config.yaml
encoder_mlp_ratio: 4
decoder_widths: [64, 128, 128, 128]
learning_rate: 0.0036
max_precond_dim: 512
epochs: 1.7
Rows from block 3 of the encoder of a small image VAE, named by matrix and row number. Rows with one number within an expert belong to one neuron, the router's apart. Each number is 500 + 50 x the weight over its row's rms, rounded and kept within 0 to 999. All counts start at 0. Numbers have three digits each. After the name is the row's rms in percent of the matrix's.
After each expert's rows are labels from the 100 images, of 14976, where the router gives the expert most weight on average: "top examples" is what is common among them. Only what is clearly more common there than usual is listed. The data: pixel-art sprites of 400 made-up characters on tiled backdrops. In brackets: how many of the 100, against the usual share in percent.
# router: router (encoder.blocks.3.mlp.router.weight, 16x96, trained with AdamW), inputs 0-95
# gate: expert gate (encoder.blocks.3.mlp.gate, 16x96x96), inputs 0-95
# up: expert up (encoder.blocks.3.mlp.up, 16x96x96), inputs 0-95
# down: expert down (encoder.blocks.3.mlp.down, 16x96x96, transposed), outputs 0-95

# expert 8
router.8 109:537448456429558522434480505471560428477444542460571558440529536557578571420529437451477458512512507468532511533431468528587478471581588503590498541518539489418451416442504471516602552502503473463511504453538449509512449559560450443522482515458564415476508497458578546489476385613465439483
gate.4 122:535513490409574448489502405541504494549515512561443562517473447422526463469502431445431404513535600541493584505502478445489517495525483493455513530430521528543553455421513484424513538446549533448417462500619467554369558469466462481441546589495541489508530599534511429461460485498484610500
up.4 122:526503503379590484489516402528511494561520489554455572521479436441501487476530436459414401525548627551511553480539498449489505492523479468461526499400510532543545457429508501437535530473523516473429453514623476543381553468495429482450530588486523472490509602516511413476473487512466608502
down.4 113:453472514562416524522497562523545436489524560423462419509567485570516579497534581633563525519512474554437477469459509584544528468526427457509473510616484520417489443557533476555457483562487511540560519475434483489608505595519515594587461469447530435472486419498533477523454516437465433495
gate.5 015:519544505549445494557520439503512485370505475510498522504502408408415467550490512621598496497468456584547518463543463499507506526549449448433459477476573379468536576544484565553472451445482495546508526521537523473475582510443550484502532536477448590550506351533431544558528478536485507575
up.5 012:485547530536519608456456553487540499457604478411518564501504529513434619515401456523538439479528502494448540546509478469567479471553554500489448486542621609503551484553482532420407497476504479477466597477446511503526437518583527487477476435496453471438438467496572581594417467435504496504
down.5 015:509541448529416463546597477537544548469523415588544441501473460483538429461565571553567534531578513501405410422419503589502542472519503473430457608481473402509511544500594538467457513539505515470403478525500435450559550527524518482421446502526494455465479439486477396544532538542526543505
gate.6 114:573560438493452651516469556494506446470465548501531567575500510483506500511419583427535513451507433488500531473572516510543480469525564505479605477474470479558458453457514514496467587536430520451524504452453576557482496469470577476470476397506413374461441512428487461396542537491421543455
up.6 123:508438542500551429544538535508503510513476567482479464333499455432487509508536463605447526539505529551547472534453518521507516520501454512587425517539521497494535495494552476504549417480554495560460471527533420451511489566544473526519445619465577552534556390587514544642487439513569480583
down.6 117:519558513492454422477397538510397500426469580475547620605557540501463497587618563470516510493602460496492574472563503458553549494570482464504564445546518530467505547462522533494507557523449540508535507519528476530556549492486598519574510436463471420528577480481564501431547532538555501589
gate.7 104:588511466541553544540533510373510493533557507507506424525556534472547523576478458553485489498530515555460485367581545480381507562481507460514532520508519585428638488531475503449583560445565451545450488519494409514472519497586535512506531487582469494466342443489501493521516512533508514466
up.7 100:423509539448454468440477464633482496443463495521474534492433490572476469427524542476520503485456510455512516635428479557610452457517497550474479491499448442562381544464535504590419452548467539441526515483525581497528462479421484521549472516416544501566661562507494506491492490477505452547
down.7 099:498516502477517587539505480370527487491538438507498413459477525478569460468475518557495511441507467498411450443477521555420547515518461556466512480442586544467589477510511492470640553459473496553517476560506503619379598397564548479560492515580526517535398481466487509524552449482495499441
gate.8 094:540519537524451526530412478445455531519505428585532535512482465447495589480481517470547505520380561554535415520531539509549561549491438357497553505493519472451481502544543467476409487509423522518466461520652562440581455406546484550536445470442442513540440512535532482560492548573480435533
up.8 069:455525497534505535434596521465590495417469550474535540474573522475557546587506451584486486485510517472468451534432475566468442553491453512432560517442519420492406520546438444525614526454508533550487487469492450633395435496506504579505508437441507453521530580516429493534455559555498432430
down.8 086:471526498476487550399553460498525557575536493401491473533470506487513541546550508471475561474537534562530527511579480474589447386515520473511546515435356463486529465525508493560431423462515483403530449458531562401509603477488574520512568412468544456415541469561505599497460433509546523486
top examples: grey (32 vs 8.4)

# expert 13
router.13 088:490476462586432585423533556447469524491465458461503387456480504531497538527416565458530519519445478418495444523469572562528498464436573476575554451535510434599496434449466474538586541482558472429493425441480483592474482473511457473592470417509486471405501566494502497436564525456421439464
gate.9 065:612451449412401508527539441467535552540537488509478443448467482389596501536529418498513457484532577454482483523447435472505548531623517431445477573527540502512477537516519517452393457453495463649534516531550476539538493486595541463518512517486483530497519441458518445549569486544457465597
up.9 067:452464578553434502424449513564450468552484539511491535484551508494588440522465502516508491491623506431424468522441399523476527517457539467452509478488409516409520476553578537452620481486490491505464582567516577583553441488535574637538488507512500469465555546423506409448511524445503493466
down.9 069:513533597457582457423588483497518489440541508573584454401535496521475545523411474472495449474369478540545493465488558489565442485539435432509471524553530558541472391506519591515469582509568530439514535582496493486465453469513518473510538434489476455534472440583557557515510532415385523479
gate.10 186:486433543470470563515497594472528550507435529536465577481564443543498468523556536488420450525559457511468638500458447527444486590456583541392571539508515445530496520530428493435575511470474444501505549528513484439486407505497432517518557620452486520509491512474447625469385501482463533530
up.10 188:507552451513515453470502408540471470481551454483497398560420578456514575477402513515594585515465521530562352544536551422545545458499422488524431506495483523473473494474576541556476461568503513507498481454454545548521585518447573466489440442570488456508468511483546407506594504493538495391
down.10 196:511412500506434506420459555485517638558498520510460440491499378505500504562489518528534425465520517475464442463486477486472483587566525491423511422463444444592557537496481494494506521530568472379514586482543541539465578457579452485519458424531497545447483510449447572586554519532400522575
gate.11 040:462428457485481383498468397559508509433519485541474587589467507532439469453547436474525512471459517466508530404511432463427607524567505498512553556505509568522527510500525438470475477509550556506558572561589557456397511470416520474491457510527485470600498485495494587604483429391526493520
up.11 034:417549529530560560536494536436502476519501647455482397446505557460403527522477471493444538586549522580548527551525507533549442442511465496580457422555481439475482468515377539534495492564510471500481443517453456479525463469587575412558522486471570554431471452474547441460534536582491537451
down.11 044:425446532518488418552499477502559543605437451496467575506542474578586460499535459456583538472495521465457492459485582408493659454516552521459479463479465467552462453544538427500477498498433563465566484517437612552431538469475556604492483541446509424492476535497416503446491537472516426490
gate.12 094:538507427506494532452551489495505470555483513539515471544494427558519468488520434526542536573497531469626516438530444436468539522511497464420495564510436577524380609614533525454537418509577487493559481540553425488515418423506529461473524522474439510385355434532489526485520512546514457495
up.12 104:544465610581594511420579435477527491471414556479446473481447548492452439515445527523483496441498485457551471454521508564509557513463549434600463439486509474499491417497519496481488518440456552470423557561506501468442572454585511465486462493425495489544620436490559617523469466485520629496
down.12 096:535509548597458508556498512518390451505495510508420510478540443479571460550506441488458532501440451546544544615516567449500515463551503479545519504388476508516475442470555513513555586406449563441478513547507443478496451487499385529498558472608484482558440588422443573471512553433596536482
gate.13 050:389472536491570510622467553545538469509506511502474452530509466407506454508459413496523590511525518451544518576510490431490447519582493411561491513523535506556515563531554459488428471540521520630538491468486443432481423479538386369517438515443502539461552512496485559596521478542542521435
up.13 043:415358459573530491538507537532493505450580506534469450503577449459530487501483433519470536484491541496530543557494566423529477485522540451592445546464542515559636502591484501541465517507501531616538479433488491450458496498514390396447460517400506551561544558510440523543441513479518435435
down.13 044:505436420512458515500388527528541469520456528466508605453546495530544475560491557561404568457494546490533518453511475462433444527505484548553551489508425545608589490513523448497500457434456580473340586507522518468469470559490452492509506466433493515495429495532481553526493506499597439637
top examples: purple (27 vs 8.4)

# expert 12
router.12 101:514534519534555454601471402427430536449454593488492523416481556460503427484502560533566497594579507560502443516531466538479520466539501542466527507414447453503485482561525509560453457468521548448587553541559466437534537401482481545507467455465496561603542484452494586549430522496598439585
gate.9 134:433522532487473442523492477428497456419564523475564536462494469396516540456537514577509513658488488475553510460469478446549501499542455432489470491568508493463488511558594468531502452493520515365516543507502502518480441442431485425505481521530486510512616516475572496524392565634440605488
up.9 128:580481465504517528475479506593485520566476474501434486512514539563528468561445500390508495351508489549476479531551510529449514550468567546484552530445505491519566493470419531480521575518484517625529441522502490497532519558595480573465509510460514519512370488538418470502584458362559393513
down.9 130:420536501449488445426423517500495473553574432466545417500463564474524629489507562502489467637498528474473463478419563512533522504553480560494440543476479408491565487457506453471517522408517508425429481489573504474493407496421485530427453499624487459540494582525552550488492468572527520416
gate.11 166:490503441514585432584567528585493514450499370460455498463439525572542454613448495463560492476507556495488565579619531554485485481467560486514472588521468506459525540521503541456496549521507423474443434475417496504463529535462559553480567481421509555609536469532429546536460527528397463501
up.11 143:504493460532507496545469485553505600451502611425592434390518548577497513452566570483488480532540481472480515434509474482452418545475551480435518553548461456459548436517412477509453553449517444583493553399524530543527508445514456441588527560491389495506524418534548481533433512569417517557
down.11 134:477470462486530481599557505434539473467466378495393547460484481425469485551470492499600422536501493485396530436518576572449494490539461516576489460532466479527503500539490489569549500523418486454530546536487482582542538518421489440537348514504476476578484534424436534575485541485593575531
gate.12 010:449533516448480496397542539449504395529436492457501506435537566468497554561523480464501553601528476623397534523452465475539431564567485472401545459524526516492630488509522447394429520534536473490562537506505483447396551519530463482483526511553484500594500402497476505505461494540564555560
up.12 009:509575554479518477463574505402474507589494519483525477503489552462496514534421517592464507615523530500486514569413488418510415428492424557394508453503481448518476481463461502521445459502531492461472522564458486557449490436489576445510400467537501606471514482612405419482474558415539549543
down.12 012:564564544527489479539493436567498484503535429501461481517456478539498445473529438506626577560430481392505572454523485500477658540505458585511535479566400474504519566503521529519422479503533502548544480409513542487508388499466505515580405454508492483484532513467529433439511481460450607428
gate.13 112:553480586454550544397542569464416459538510474478501531476526415576484564519483445519394526381501504518536390477485489498490474478564423435493530537488501483521468499443514504602496624476495558597451563479520440471491470510482499401517493454464481547566525467451517468584453576517501589563
up.13 126:477505473552466519594467431568561563461537531491417513526509536440541405484478573481554449605519510418454636520507476540472532489427517518538479454527489515484521497543506479440503388486555417413570492560488572472519559486463553614537443523490491412460474527517475566458547428468470423452
down.13 114:569506520495528503406572449468562523587491447517457565540519507530599473547474501497447580470407403461514512479430548479469467503502485386518515484364589517563476491441502520511512461484545479467348519477536463558557424604585491517500439471457512460564494419535451489532495515466534498506
gate.14 085:561487502540447576545497610517354534510470490457478587499469490559531453602528585531566496457523498501529544567510437551456497454448594479485460466592614470462506465474489451518483575535428553472472461468366500479566452596518566472461464537468501470520460524501471480504445458501560467435
up.14 086:472466469497478423474509406495622507497475536545487391516577466433509548475426419444484541518481498466451524520534521397458483590529456517551596552412389489567451501511477529489483454531578404572531597489581505513393495446491461511575515505491524522530559441498454537530536565489491542528
down.14 082:505543515460442538467483499472520601492548487479530623488494589469544513475561505403504384559540509432454456466579447528481479452496603528510456472571539484435471392563602462426443468492485546533490366428526464533440552410559518434534529541546513477468498509554506539469509455513501544519
top examples: blue (25 vs 8.4)

# expert 15
router.15 109:505563461589460561485434445501584515516433443472413413547495435493547403516441464558541478490500550420564557518440577454517506457509567476458502452500403450461560540536441531467511496492463399483482529500493556528452483469533459586437480588442479492525421458443420569526557499398487567491
gate.4 098:504488391534464470451573483419495536514466482490502577428458463517472612489536417484502458527491572548498468540481437575538479608532445582532519442526478537456524593498486480509485626452507513446372496565528404405474468520582569501480555516508554570435500519458534541527524494542571471482
up.4 102:526527592463506535543434511543526457508525501517500389621495544485527399503485571516473519490526444431496554499513572441474496381472495358448507543477546455498473435486532511459514371556541516544583509436509569625520545481412452519514465475482480435564472474542459472450516531436466541504
down.4 113:460480465527434463420471398496538492412476521513523506453552480478485477509507442557556504425554475541519542493543443560550464585564507626508519440544507483480490502505554439486435563545426488435487622572449459416534587501572544515442489560554588512364508562511439513496490514536558496458
gate.5 124:595476478580464491541496420429473526542477477538428515442437516427498475570465551559549484611436510434518504484475542373479529476468523493490481498550456581465567574605507564540452523579503433505544445466570423456564556511435553494524497523547514503528500491457596488591492557571487560442
up.5 124:432523509462526481516476612552529462477555507473535501576587483564482502462576447447459515389565480502467487520520448621514460478512481529515495535483569413518437390401491391477567480424518548493456536518466572567459455519592471504494484482505448526554524507509386523427481425433536454535
down.5 112:561508499498425493507501403384503516469565401501495492484465591507560436566405541517490461515449582473545549561491555550502456458462517543494530608426486531472504496460528611513445491556522550491631476418495384524545495459476568471442578475509524498505555533428556501565454554526522500506
gate.6 053:381453535412523440500553420430388532475597522408515538441558474506498505520516504507452558484473488475557489565493565500492576491559476396506579546572476439465471454493527400460486466437431500522505507533507509557567573483437541483590530503416552513446471428498536472560486520562573542445
up.6 039:462478525479426491464498419450391529435585539477571570406498390437514481532489554528557558472506490466548480519466533572445549460575552434440517561528558405499447487509548490473522497468502555529472475519487612547481510568522564486509456631405561485431500429462553565453490488502457544478
down.6 051:538523562512471491455422539515524557545551465549484484542446525481498528508505482549550499484512567627445457492494580486454528453565500564552442439461599421428450450592472525435567494562554396412481448468497479518492433583575556459534465511469500447531407478580475490443465608444521479472
gate.7 122:437532443512494566368473544506610502447505456528504551430559497501536382491541489558500577532515517555452543474531427561405580522466555484502534447480552491556526463502459500346515471530413534548434566452508561497505544487533429525528446506554513479505471449403482596531466510485510472568
up.7 123:446526439515483566364472530520601515456512473520475563449538503497535407486528487578493588545523499544455526464554422546423611522461570496473503451458542493558557444464464516383534468550433529531456559465527592487504542484542455569563425523535541474500494455423506589545453540476502473586
down.7 117:554517553447489402579534468467470539510501589430504478537424440542471541437535534444494472489450438529553535526476586440516370483599423505519505522544437575530520446506489498541483563413526494513430421465610452483558543537511528477423505487497536530498501552473621407441528486554529494433
gate.8 119:498464424423471532525510400477519451473439506474499531545520401494525576457535464460485445536390464504396525348484479485501500549461541622537476555455564573576484497455527571503503495565444465467517496570520586429441528460524557508530438497542544529474556492512563569450553490434438545464
up.8 114:526519464422538456588529480481515459564486508458517527515463452539543628472521483398501453562416510474374562468472536507542553450497491465545426497383597542548532469499494503467506421524473533396478511557508527379539493502508548552471392507446567457503460494497548631487537502470483493517
down.8 110:478455441554501615446406504574442548505639521498518468472570439513534488489391547516522519428547532477512532483546486522460422562581524476478551536579428421498506503387567490556534527539605551523531438450495530521562463527492470534503605530506479543459526525549464402450472520520492445487
top examples: grey (28 vs 8.4)

# expert 6
router.6 091:573494478563475533416516463483505530465555512449464427534421475405558492512409607449543492521445521427518473481448474521588497438453583466486509529498540458452539570531481440483425560453440479435553455425486425542453578488517457455478559518563558499622543526466426457482537456462437460419
gate.4 111:487563469535469513489501444515473490441564561431525612497521445474567536448399518575542374433525476529462603589452478525478507473524565548567416457547517425507483432511523522509598602448493426531450488452504554504542415541522418546484501493500504554518568473473522481485413466503451523413
up.4 109:500417496495543461570620577530648495576405444493498468581468537478461449518528520532533533410496518565450441460507511440525504483431431499512523601499463543505420555597474462444433437477497556494503509586566480516480559472464486502452510543467585505529444496528480523398511542583517520447
down.4 131:597428448445554514528550527371455520510483474611501574537427500490649446530442504458529503546510540390522492460445512509443473455484505483424548520558593413451428475516472572461458593424517522476503491567499478529394504501527515590516478447539460491501522497505524427545532534486536479530
gate.5 093:490525483525521498376523508503473554520462638435445503525480496561417510536556473556480416524542566497439463465447558417538494525500475470517509566513506461433602522473461427419547519573581567498449502517466490461501531614523501560496499521553573399461478470408556511416498419541527478566
up.5 105:433568494554484533474472427515500466522591458469530502495586516485514460454592550493584504457515487530497480494506511585446542469529470499451457367478484491493511540446444514402536548429408529501599431478585481507460553458429503471494594489547575565542491477566493512623558494435420472418
down.5 111:546462535499464440474479576509465505505443525449429454526434625585476520597525494440490428557510575610542493598520479500537489501624587432547453507523512434484458452522397464546514518390548548455482515521431457458482430500489554506442525558528481485532488495423496546468453578549475536465
gate.6 014:455457465456502538572460494623592411616523532499496494471457481441466501504569586472550532471501526639560464513467502517460322529539521490442472470499445454481511482527527491517481525478487443551541507468606463390453479412528528504497535484515483511534471482454517497419537525551588509570
up.6 014:463498460552593496490480387582523473501478472445481591459501513485462485438487574470506560413465559439585485503500510499550408501448467467601512425559456507479547461547525501588536514494505522461565490470617546418570418435569448551485516453484486486578577454435504435432502504507539592518
down.6 017:514468526491495473535416591438484525483465510514436479588520577549547408499404461502435444419589449484498425529554549479549507386494481424561528470571516478519499585461517592518467533477540546562471546622504510537473427471458517463480530479454557521559426507495499457605418473445491514563
gate.7 055:539471485520549454500432458486494473442425494438423524413512492529506506545562417535485526469581537482611509427463511468431544495465391412515540447517447512455559442532561503453479466527585477557453599504563474442598559481516518482621516486584466497548494547576553564494521517589498449544
up.7 054:539506507526496517510480496492509472428522454591514450551506583440442487497449607502446537477495481489501514542537441493471379521575540578536500557500502516612443538468440386538542522532432492528491505474423548562481479545395523475523540391444477470493570544419412423592512584439483546499
down.7 056:499577456595493450523535575564480521544429449553443487476458463539404510514451478463431515451544550542461568449464648472490505488481460480459579457478470515526473426507487625514491496564511581446442551534470447461513428573520449477448470462557412536570487524508546562504452446524551529391
gate.8 020:456527526484493593567535435509500411477460427482534469397573576493454476524478483433485589545539436510427530475504432510463507504627446481447466433513556452462585486470509503464471585523488424494531494569605418470524594433544423530562528470477491607530435466495514519549492498537545546544
up.8 014:508483540548480501555493432574447441454519475437513467444533530540409515532463503408475606535545460492492485450605472469451528521544424493531507464521591501546535540513476451475410472591468380488537539578519452504505502391571448530634532481473470521531458442549524569560483509485481484613
down.8 019:474434427488547505496519484502448568532500430512595564564605498531513463523531489501446458404528500539481543500514511472460423526506524369573486483470585443534546405426491475558545425489462522447448574495532522576497516533551446591424536524557431501567536400494448386504522566484510527512
top examples: teal (51 vs 8.4); green (26 vs 8.4)

# expert 4
router.4 088:440569500554531483400418517552608559516486456562542473569461515470527479473482550527575480579461593472489574505387494481493472513545435516496478484457522560421580531390546506539565507530462463443544564498421541541436510478444486594467487531497550477543476577502413490466614473557478538507
gate.9 012:444427516539459506553542513542488506432519596528422472472482503486561473466569447432470532492575515492573480511566401459563497523431457440439533533400516530549539476532475494408439529475589458618401592432564495500486571432535420468510548445443526526631509514490500490524525486500526479508
up.9 009:571530396472485487499523456407585516512412433475578448532496475518459468541559502574524585530469524466434529512437483545532438526513414451541441504502480542457441438503413464579604441533481554464422484448529521600564468520490604551463502502517528443463470545529466536542477422451487607460
down.9 012:535529580480563481429590518488478506464473516457499437536466496485599461400398516512501434570457502551533544589461610378610502464455498528541461554487564557449450448556523552442531534449471501535444549482457412400446483497540509551464503458520520591478457415456507513465494535508543463507
gate.10 121:509362532504573559453452492471510523466443608533472506508576547481581501524508446479551459505474527502490587545479390539497481545489498561468450564565398499493502448475462576495573561496506426591546472502530460557413457481543490530443427577470486557541587482523472526555489363477536484532
up.10 111:530345502524534543460478513443506501476470591543431550533552532478544484559507446478552395451484523474472592495418385500493503528503502543494432531548446544503526433485446582522593537510486444582531448513519464572417440475557540546456460581473466512578605463513474521517510389516497521526
down.10 125:548563469460481383565500504511544537485437460476547548553463497622474591465511486487397521506561491472467477457564469462501509489473557459556552515521476494444493492541628520618502338522504466481472523516573482413617495532453481520545488534539456431453454447457547441496464521454545466481
gate.11 127:396448427466506428532480507527485469386514533461426400493566481485447488455526524541539476496523501601496500472469472483566493548520509544556582492447486517516518432478519446519536503534514350560517564427558526460587546549570458527532564468517493573620533417461506416572538441504485468550
up.11 123:460449440472480417511470521513500484351508539479432424525497500494481530473504522509526458532505459598485477466434479480558479569502492527524586511471499538526535477493530429476534457477531351546479535454546525476603540560581495561536598517539508542629504481472530397612539400500439498519
down.11 123:562608507414514575493534508405471559495441510499480476516512499569516565547450474481545507394498473540498466487527522503459443442455400500529547609496474413525552493479501563463497509489525439647515513548554537452481383502492515519476486510490516526350534492477527504471550376540559571517
gate.12 049:592581456427534525494465508515584459599519546440617508470427462455425551497432488445548518572487550445459489517565417394462454495490467503518556508531569494506470454592546557402507483474530477499388492434608517538486521467533586514491503495430544519477547458488417548468554488499511534458
up.12 048:386502552590491479463493511568436467422476399495343501485536546594577532511541493546460571479525507587534503534491517562516511474523517488435509480462468482524477530481471523506462527529448542502628454589450504439543531476478365442489508399537442440577460551554543445491500494510526470500
down.12 050:531438513430437520489555526551504521568548440477521476431419585506526537513468535487463544519550511472522489571490508453534536356488518567488520610438602512509382487455444525603541433483517552580526487379523529548473467526408477492579439499510444398514512482510535435490531498465442510492
gate.13 035:456408614489543486540530442543429486433489513547478496420533560481492444572460525449527496497494460498585500485543421511507534454521494481404519453478566430524494413588453486513511536434471517544542461430605421457606515527532514478535531525433490565541504413503562466631478523517533419569
up.13 035:488556349524529494519465575433545536587437519481427470548428459562567543483439531502542465545488484525424493500570563475506453529470488508460577511464550548538583556514535541464530510533556396454435556518440519465400432376467485529508548462488582504559470584525501469422502463534436498496
down.13 036:492439540563566478580512433430528485409528494563473502406483547470448496602534415441531436425517530454527574550482521567444387442492507416558547476565513496552532600498529483550483530471534472532536510500469439496438487477519599481420504493500436570547451483576473598457444539566482533483
top examples: teal (46 vs 8.4)

# expert 7
router.7 103:477519428569463566456573517541550500437558508471435460485503544480506478466426569510464404440472577525497554542444533584488463470419480535540582497431538569521409431418513405468564459456484482512491432451442576508443560511531487538570404461497582428511474518468536510464540552445405524460
gate.4 028:472523536505524560543467471502492418395424524542564483510467432424404520550511560531570518509546490500559466461492443526552589498471437459491457527507502588503551535448533466442386553549401493554552468614576534436428499474436520482526434569419463488522528522470502468535462503585576419484
up.4 029:487456467540496493544482512569487480433453561523488388450476488550530512503453427468453491516523477508539501400510557507472461474585567480516467583488596516477488528481529422428434523674427451531494549478603547420470564528471530539506489602424493565499468465482507623497501489503541411509
down.4 028:527491443478544451585550623406500496457516474465480583379523452533462597495494485426525496472490525523458542504505613517490472462589506422489478486482507529537539478472568520460515559459472468456596522451505504600449522590397544377444509512493527532461537455521429487500497545557464406533
gate.5 147:456426480571460511502508476525493483442482480492488443417440572544572488434473568342583491517423474498528518614468593522570509512542542533503452531457563468538569420526485513454486465475560479559547518494494518487538548504451456509421465535495515462645500464475515520629506438531558448552
up.5 164:488503499588464456535514530475533593451501482482467442416477553535606484456532518354576462511458515550502510584441583521565507544577494520519442547515534530489494364522438520468513486480573455533525507445469528507502577513426486470394479585488539529602489442481583547561416471480504457506
down.5 149:443470488528444522509457464559516481551484563500404477562538512582505523438496427499404490513548517533532541389496512514501495630611517492459565481501540465499607389613512553518529465536494536489513517523468475538481500428529416543496462424451545530553415568556554530445428472427483543559
gate.6 108:392486544423565505510473427462510399639495511553601485525603474413420520489480456504503487521483479516509578549503596518472481481444471427444479497482495488464543516470574458509408472507490416517488515472444467452468518476591441481508532584567482518483514429596602508424542489488541560522
up.6 101:570496509512495511563513614520474457456531575618435530552410462595485567439467501403424575544487472445504531515490450459536507521531506489566572521475463493489458518512429555488594404515446571507443484489547445572498440552524526542483488464550564377507511505409474395502480470466465520532
down.6 122:509495553508503529519535537509461486519549554609511522418486530463557392492537395401501522477538423426582515585513547432478482446554472456460440512558503577453468568424534460520519512508482551450627512542523533472401442568509481520510514456425525426403571559505482519435524548561455486483
gate.7 012:447542413526514480546517474490516481473440482531466519465483431566548471572504478388596466563533448523475511437499435527462403476501487445471436515570516425463593508569517542436519573501499525533414573510600444480564622560503518475580545484386468545500489457566460500532476521428556557522
up.7 013:453485505586499483419488560508381454518471497554471510507512461547524483591495571555503441491515465481518572509600514555521390574562501573531463548492534457468491489425500459580486533495533576449612402517524555555550470409524474483448405466564544547492514547430444457470488425481574499440
down.7 013:464475417533462486566509493514546540533536430535483607497468476457444546467584517438400478462527451431482486476442523441540492519449505476463662488509528453401639460526558484464530501431517525522508523399481568521452453532563539462512510542534480547577431511415522480578454516538577528471
gate.8 025:503474471469509458446492499548551453547444611582422541478448515451499406502468536507483537521491462512529548507518498434451539477534517400453495532528509389472464492568588512450475500407530461552529566465614386573458500473505454383570536468512485532509482502550443503501538470590566456614
up.8 020:475582521512400422524530582546396646561545562483432462558541514566483608504458523396479466410480570448434531479552563590601494459449507553530537495545511509490519507468440454490449512542532457469480508415421525490440508512508520521524445552519436477460467524510465549512480512433442517472
down.8 019:457487396540485484477448485529482541561496456423533557562466477568564565406435506548535507525478584449548486397443541585590447509490541609555549430500508430513514536454508522540499480469565506554574472422513525512553500490534484420471455396472470519518463427493522555402562489459448494594
top examples: purple (30 vs 8.4); blue (28 vs 8.4); teal (25 vs 8.4)

# expert 11
router.11 113:532498536466430488476561447493443490419552466467493602435570543423471419537516514576520535534446567567457503437453425422496449415534509539420408420462540419542446489559513580521538487482511558525583547625550485574487567473471465515504529534546497601504504494524520529530532562529538457533
gate.9 178:431584495538402535543519448479605496486569433467509509519435474526529447545496545543420527490454496496520458439423600473461479510386506549409480400526473477537514574497484503585456436532514504465544490503481555532494507515401441472603450496432514434497457577470424524388549530554448499528
up.9 176:452553500546410555555528450471601496505567433465535524522438491546546463545501554555411522507459516493552476431444584477480496495393524546421489394563480491540501585502483502585469427518537487502537488496492561540487516514405457472622464499439515449498481584474417504388562541569455505548
down.9 164:514425445496576474434488467507452535484443523512468515445519553539473631436494498496509483485481605463428463458491421561555475555492481500618431514488589519486476430490508448413516513489447493533515576488550456553435449494632521590415479465546490522472503445599509442452502396493520550448
gate.10 006:496499499593559534471388514526460523517423474518509439552512505525506467521583518508476417558493502475517432509502518450531425521483523489438515546580463522522582544539528505521485575587363408563549503574490556460413412452406472437493462478513563514557534470501596452548441580515443492579
up.10 006:471457473565445548585583588530488495420474519403509483410528599488550477452491543482552475538544504575437427436481476478497483492562569504427564541439577540570517493438516477359510489451485498458544489432525521526460461495479477465580533503449532526480521464577513512413578428492392550469
down.10 007:557526531493472446453546405493564501409531490584459400614439499522517410493539514434581491474421471512548583611536484542524562498478530532452538411455450505505490514494406477492512585425454481484382555584435495499501501462580481475557482550496576480503509463466549525498452454546490430510
gate.11 017:457558483574498517498438468441519602493477519539534445473565412527459507546528467515557493453532430552551554504557393471538522520484542392442430549539475607499457558457543509410469606488436477524487470473432525494422415491511469533469526571470496448564567452436494549606469526569517432514
up.11 010:498497629628477455504521495461523442535508438518536502528517478452460556530533566566586462480429497420450558460482539480448516464481494523406533566489530577456518483526470605522472502453479455555508510540591500517665435515537524434453441565446478459434582523486400447474519497479537505529
down.11 019:487581464461412497585471545448531509558491513450536564468482470494491511482447620419506533417374532536516507469621525459433459525578517494496527501489493522520485513485504536462552442541516518532497533453466522523565494436505408429474383525574424493532490477504550559576544632532561439440
gate.12 053:415527398534577518543422524512538503541506536512460435573478420571537495487591517466489549409400484480487526430621501580453502571560464545504504497544440566456602590542510433490504404501468530473505503476446476488510504536493486537514572522413427534546484519453496569500474448468434445581
up.12 056:503447474540538371523406477559454475498498497544575387498561519486469490414547531515477548467469524567489458548501616507535486571455504446555544513506408577445527420547504466514515480496459472496639422450445467555513474561571412437463460517520468522500505517473509514594500453602542450506
down.12 071:490470500553507437550542473492546572506503416534369477461508416493531470650475443556461458483579539493513430455525521460411517526517489488412553478447434434492472577506409409468491526471560491588541509536541560528459541539528587477567480566525517489451452565513504491476603531519486448429
gate.13 021:438445444486528591552406456524566456501419552465434431503472476576409539550565422512527544537553455448466515528542530513521485476622457498488558606547485515573547466458480514395451608525424472570502483520491580425426507488541509397523520565478485457513522443434534518527476535514495498489
up.13 017:522528479550484528512616513458642515519492487485511479456514491477484471395473563393487521464493496457464492453505444582552458509493552410416458456432448526493427514545398512446555487541627466528494477512524404619557498534587480496475489564472487504485425506499510459486578521532497513612
down.13 022:564411515534523462530490454489442536466453454516504487422510443462525546590460485518455569462482434582436525557450548504449518534462490523465404518489479508542445470490492453472451574519473559424560544436537563410474557563562593591386454508528574508415540470553520468419494450522598485558
top examples: purple (25 vs 8.4)